From a checkpoint of a small contrastive audio-text model.
Model: 17.1M parameters, log mel input, encoder arch ecapa_tdnn, encoder norm batchnorm, encoder depths [18], encoder widths [192], text encoder width 320, text encoder layers 12, text encoder norm rmsnorm, text encoder activation swiglu.
Training: normuon at rate 0.0015, 2600 steps, batches of 128.
Rows from block 13 of the audio encoder of a small contrastive audio-text model, named by matrix and row number. Each number is 128 + 32 x the weight over its row's rms, rounded and kept within 0 to 255. All counts start at 0. Numbers have three digits each.
Before each channel's rows are labels from the 100 clips, of 14976, where the channel reaches its highest value: "strongest on" is what is common among them. Only what is clearly more common there than usual is listed. The data: melodies that start on their tonic, played by one synthesised instrument.
# c30: last pointwise conv (encoder.blocks.13.c3.0.weight, 192x192x1), inputs 0-191

strongest on: the note D; the note B
c30.80:165189056075128128128128128128084043077195089171068147111175158128128094128128190128098098128108088128092102050070152091128128163085128156148128179089162101128128088173168128072170128128106170128166128128128200128158128071101079090161128128102128162104187078128128128187128073128156128162128097128128128105128128177159128045128093169087128153101128152149128098092075063128128128225089128128128128101128178136128067128128103128128128128165104128108128128099128128110157128128152128128128128128088128128128165128128128071180128128128197128128096186085184104165088128128128128128

strongest on: the note C; the note F; tonic: F
c30.92:104128128128128128128128099075128128128083097128090128128175164075142128164128128155128128098128128128128092187128109128128093128083128175162069128128117173128128128128128128071128128128095160128082128128128179128128128128128128128171185128164163180128176128187128083128128128071128128202128128205128152175128128095075128128128128128085128168171128176128089100128128128128159128090128128173128128128093182246128102128078128074128183128128059108103047076128128128163128155073128128198054074128077086128249096128106075128165128128158128128066128128128148128128128178128128128196

strongest on: the note D
c30.121:128128128164128112128128164097128067091128079128128151195098099128089167128162083069177128083128128128174128128128128128128206073128176160184128098161128072128151128152089201161089186112128143150128085176128072128128128088088174128128128206099128128128169128128128128128094128128128152098201159151128128182086174172075193096094128090088128077087128079171090105128176171128128128128085128101128128102128128128175128128158128113167166189104091192128128128128128128128099128184164128089147093149128109183128189091185104128128106128128128128089056128078128077072128128128128194128

strongest on: the note G#
c30.104:167128074128128128159062088128128079128062128108064178128128128128128128128128094161128128179185099128083128078175128128128128128128157128172128158157184159128091128103169128102128159158128128128128128128067062128069128070177128128128128128066219128128073128158102128128128065150128128128099151128179128083083128186088094159115128197084128128128144171128154155092087075128156128077128086128059177087128113128128167148177149062091202128128128187087128128128128128128128128128128128128076128128183128128150128180128128180128081128178128196168169128128128188128128094200128128086

strongest on: the note C#; bass guitar-like
c30.135:171128153128128128128128176180128168056128160128128200128128128087083128128128128128128098087128071128128104104128186183195161128158128128165128095128155086113128145167128128128128177093081183087128108128128128128128197128164179128128076128111162128128128152156093128128197128157128105128158128162128161175106082128089128128172163128165078144169077089128160128176083170086128128098128128086128086161157178078128128182128128089128207090128128128128091128128086128154220193080128167128080128089097128070182128106128128168170140128128089096194128128128128128073091086079189182147

strongest on: the note D
c30.7:095128128128128128128128128128128155070128128128128080078153085128168068128169078128173083128083128128180153058128105176083128128128093128128128128128173128086128128128128149185128128128166092128186128087164068128128128187091128085128128128096128128128128128128190182109128128128128128128075128128128100060159128128128128086128128128075097081128070176172071153128167084092128230181081101128200220083128084157071128178128128091160079128128128179097128160191128166128158128128128128140128080128128128128128160084128128219128079128173152128169128148128164128187167086128091128128

strongest on: the note A#; tonic: D#; bass guitar-like
c30.31:128171108079068128128096128077128162076128128075128171073128128101196128128128128169128128128106158128128080093149128128128152077128128095128128128191128173128128128128128189085198183128102100128174128128128079095159163128157183164083182168128108164092159128128128096153128175128128089183128189128128158128178149196128128128097128128085128128128110128180083128128074192128128128128215128128172201128105128080191157178193128073128086078165128194074166128128072162128165128128128128128128167128128128199128137095091128147128128092200128128092128128128091085097128128128128128077

strongest on: the note C; bass guitar-like
c30.150:094178178128077161175156184093076178178128181173128163196082128128063128128128186182169128128128128128098128128128176128128128128101128128128128128128070128153128128087055128128170128088128163077185128128098087192128128188128128128157128090128197074128197144128128128128164175128128171091163128128128128128108128112128128187128097128128128098165067128128081128059193128181128128128128128128098128128075128090128128079128154128166090128128128180128168161059128128128128153128062128092128151171175165128128202128086074090161096167080128099128100094114152156128128148088081073108

strongest on: the note D
c30.99:094128155100128041128159128128154128128128128157154185170128161108128179128128168160106128128056098128202171128128128128076097177128128128083172128128184128170153100128092219128128128128128128128128128128128128128128152128068128128128128128090128203128086128162128128128082065128085128128128128128128128163128128128097101128128128100128128128128069080128128210128083128105087181128204128128189099064170128210128128128128229093128128128192185081170091156128128155164128128128176128151068128128128128076128143128128182097176160128128128089189128128100088128128077128067067128180

strongest on: the note C#; the note A
c30.2:175128055128128087128159059128128153128105128086128214176089128159096098093145128128165128149156104154128083128128141141099128128128128080194177165128103128177087176080128071091128179095069184128095150128089128190128128080154128186165076128128128128128084128128128128128161063099128128076110190161100128202102057128128128166110163128128128128128119101087157128128128090148092128105128128107128128128128128101189078128153106128088128128128128128106077078095177128128070095128128182128128072111128100185187128095164195168128175087112146152128049171128166128083128086128128128165

strongest on: the note D; the note A
c30.82:088128128157162059128128128153128062098158086128128128128128106086128128088174128075128085092128128107182179128169128061095170077165146128098128128128153128170159066128075177212090128128101128088183128159091169128128128128128128128128128176062083128100128088128186128175128128174097089128128067099166128111128128102148128203084128128087102128103148153071128128128163100128128161097186160128128128128128128128071050128064128128128128128128075160183128128128093080128195201070128105128175128128128128128128167097128183155128051128090161156128128162073128086128173117128128176128

strongest on: the note C#
c30.45:079128128128184128128173128128128170107168128062128187128114128128079108128162079128128128128128128128128128128178128074081146128128150153128163128128128128128161128208128103128128128085128128092128128128101128085202128095144128128128128160112091047238172181128128106128128128128106128202177097094071128128085128128086093110159174128128128128090128128128128167128128070128175090169090188128091175128128128081088128102168128085106181186199101162128128062128179151128107128086128164179061128128128128183180128128183128128128184184128128185128128163128128128128086163128081197165

strongest on: the note A; pace: fast
c30.36:128160128087184128161128128163166128103128128172162128128128079128128128176196128128128096128128128089154106128177098078128128076189128162128128179128108128128182128128128128158079148102128171163095070089173128128114162079128128128128128165162219083128102085105163128128128110061128128128128180099074128128128128128153170128128128128221084128116128128189179103106090128176147079086089081086128165128146173152153128128083102128128128114218076193128066128128128096128046204171128072128092113199128083128185091128128128163128077166128128103128106128128128128128128128088164128163

strongest on: the note C; the note F; tonic: F
c30.112:128191128128128166128128062095128093128160099168128128128128128128128128128180128128148164085191128098128128128128153128103189091128128217128128188128103128108081128128089128128128128128128153128128075079128083128167128097128108066169128128128093175162084100128128171177093098171128128128082196179181128097084128057128059164072067080128128128112128128148128101128128128128128086052077128175128128128077200128128079154074162095108128128128128101170128128128086080128070179128098052209107094094128128128128069128162128128128204128100128128160156090128164091087128174145128128128

strongest on: the note C#; bass guitar-like
c30.84:173086128153188098102196128192128158128101069128128169128128179128156183149194128076128128128083064128100128158167173128128178203154077171128128128103128083128128165091128128089128128173128128128128128128128078128090160092128178099128128093081103098080147164128053073152128128150128181128161128087128128083128128128128128128201187128128128083161081128167128128128128128155128154128128099174095195168165166128128203128128169128152189128102088079109128168086080096199128128067097128128128128128128128128102128209128172128067128128128103177160128164104060128128128095128128094128

strongest on: the note A; the note C; tonic: C
c30.164:128159078128161181099170066094128128141128128128151128128155083159128128128076128158128071154103181072128128128206128098128128089128171128128106109171128173160128169128065128083128072093087181128128128128128128128128128128188077128128128128128128102128128110128128053128128149128170100128128128095188085155128081192165128187069095183128128098128091166150128128128163076128162069215088128153128152128128092128128164128077128099148128165128069128073128128128066173128188128128128062152108179128059128128161080128096105097128128111128128060128128094128163160156128083093067074064

strongest on: the note C#
c30.88:128106099128166128128170086128128152128096128128086128064053128189201128097128089128128187050128171101128156128128128152095128157193101128128102128153092128083128158070151128168128158128098170128128147153110081128128167128128062205158128099128070177128189128104160128075087128128112128128128128171146109156128079128128156214128128178128128128128168128128128128165128173171197128157128080128128161128075128155128128128063080128180192057128128128179128083159173159170128097106086190067163128160128154160128090128092128128128128128090093075089128128128128070162128104157128165164

strongest on: the note C
c30.15:075180128065128085128169128128128128128197128215128128128089128079097128128128189206128128128184154128128159159128090187087068128128162128128128193092128128128092173128128094128128089128188128128128128161128128128185128094104173128128128128128128128128128128182128128128049201128128128128164128128128173128084183128128128128128128197165093160128084106128182153128070066128128128128128172081128128128128075128128128088093128181128128165167066053080049128128128198128128093168128128128083188099128128083128128128128088128169173128170128094128223071128128089128128128128128128128

strongest on: the note B; the note E; tonic: E
c30.185:128096095159128128060128128128167128128128128128128128128106128089128061128128196160128109090087169128128128128128082128128128128128169090177128167128128202183128128128071083128156073128071063128128128128098128215128066178063128170128128128128128128128128165094128099128128128089153128128128128128069104128128162128128128096190128094128073166209128099052089128128128128128204176128128128056128128128128165072128128128128128052096128162088128157128128128090183181128080085128128128163128165128128155128165071128128128128171044154128164182095128045128128128104191107200128128128

strongest on: the note C#
c30.57:077128077128128180128128128128128128060128128128195128128093128080102097165081077128175083158128128128128128192195103187087177204095128128156094128074128128173150128171128166128168167128128183128094128082096128151128189128090101105128128166171128128128090128175128068128128088128128105162080128168128153128128156128128128128128128084095128150128162166173100087155109128128099089128174128128076065190128128128128162107128060180162190093128188168128128083128178151169128128128128083168128128128128056128090128172191128128128128102128081083128089158128203095094128128128128192184

strongest on: the note D; the note G; tonic: G
c30.160:168177175128128128128041190161086128085128128080183128128128072192128168128086155080105199183128128097128128128128128128091169128128128128128169105079151075059203128128128195171092080185096128128128106128099100128128173079128128128196128151079128128128128128094169128128073148128128178128128128103128056128128128128112063128159104150154128161177075170128171128184128128095128096173091128128128158128128160128083128128171128128128128128087053093128179083128081192128049128082098128128159128128128128099157205098128128128088128128110128128128176128128157100128057162128128128128

strongest on: the note A
c30.86:170128165128128128128128128137075128128128156167163053189164128128160075128128076128063098128128128194128090085189111173128149128128155080128128128128085077128128098104128153128084128128128196128187077128128128128086128073128177154128100128128128128177128128169128128083128179128128128167128094128177128160179154096169177181197128128128198104071128156163128128159099172128096128159098128128128066128128128128128075067053128128128080083128203128100189090093090173163128128153128128159128145170128128128174185098128128128128163128128206095128185099128054089128128128128083128083

strongest on: the note C#; bass guitar-like
c30.139:099177128097158155128128128209128178085128128128128084097128143103128128157090128098182102128086128128202128185128128128128159128101128092128128161128128128165128103173080128091173165128051107098128128128089098165128161161128186157128190156128128128128128128128185067103128089168128099128128128154128170128128161128128128173166128128128128082128128105128074128180128077128068128087179062167128094103165108128128128128183191174128165093184128128079107072092128128163094128084079165151078166100128085086151094091128076092100177162088091128128128128128100079096101089128074085228

strongest on: the note D; the note G
c30.97:095142128151163128128189181128168128128128128088128128078178128156091128109128090100158190172087128128161183128128128128128088055196128128156102163150152192128178128115128128088191150128160156093082082085077104072076085165159128128083128073128128128097128078128078097128128079128156128089128128128128128170128128128128080128147095082128097128157128075128128177128044128128128173189128183158128075128216158093128128169128128128178128177178128156128176168083128072128128083099128128128128128095128093082161096128128128128128173170222128128128071128066128098128167128128128152128

strongest on: the note A; the note D; tonic: D
c30.101:128128128180128128078100103128100098128128128128128232128064166128128161067178128128128164090096091128152186189083128128185128092128062099184128094158089085105090128128201128171087170090172128128177158128128128153128128096128128128100128128150128128128078128128155183128128128085128128209170145169159128084175128128128087094184081128107128178128100128128088107098128090128128098164128194154080081161128103110128093128128128161153148090087093158188128099128089099064156128096081128149128075166180165128111158169128128096128108128128128128128100201149128154106128128196078104192

strongest on: the note G#
c30.71:162158076128128128109196095170148128101081075128172128128128160128086128128128128056128090128128092128128128128068082105065156128141147167128176128128128128155128128156128128128128152071084188193128128168152170128150162079128128166128090157217128092128128085128099162128128162097087062128082098128128160128128128128082128182160128128096128128174163155076154083128092128128128128128128079128128090066128128128128102172161056128128128128128093157093053128160087128128128070175128205128128128128181164192188171128128193128081087083170164128161128128085102128077158181074153128128

strongest on: the note A; the note C; the note D
c30.169:091128187099128084184149081128186128128128114091087074164151128184128069128106094172085128128128163128103128128177128128128128161177221169128096083128107128086096108189128101082128128067092174128088086128128144128051128128128105173128128128128147128160106103163128128128128128149128128128164181079205128128128128078128166128109128128083087128166128196128177128128078073128101128096081083184091164128128088180085086100151091128128128095105128105081096094104128154156128174128128078138150128128100091128158201156128166128128183128092128090170128070128128128182080180083128074128

strongest on: the note A#; the note C; the note F
c30.27:128128164128164128128112128162128081128176223161157128143155166084128097068128097191128106128128128128128206165163128128128128128128076128128091151128128128128128099128092162128102091128128128065082099180128158128101128128149128162104155183073128128128156128128168128128107128081050186168069128128128128094128165067154128178079128163128098128169183128128128187128088151082166128169128083188128079084143128197161128152185108177105128128128091128177128128171089199128128076189171128128104169158186128128084128184169164085076128128077173128128128128128128097185128175128165128128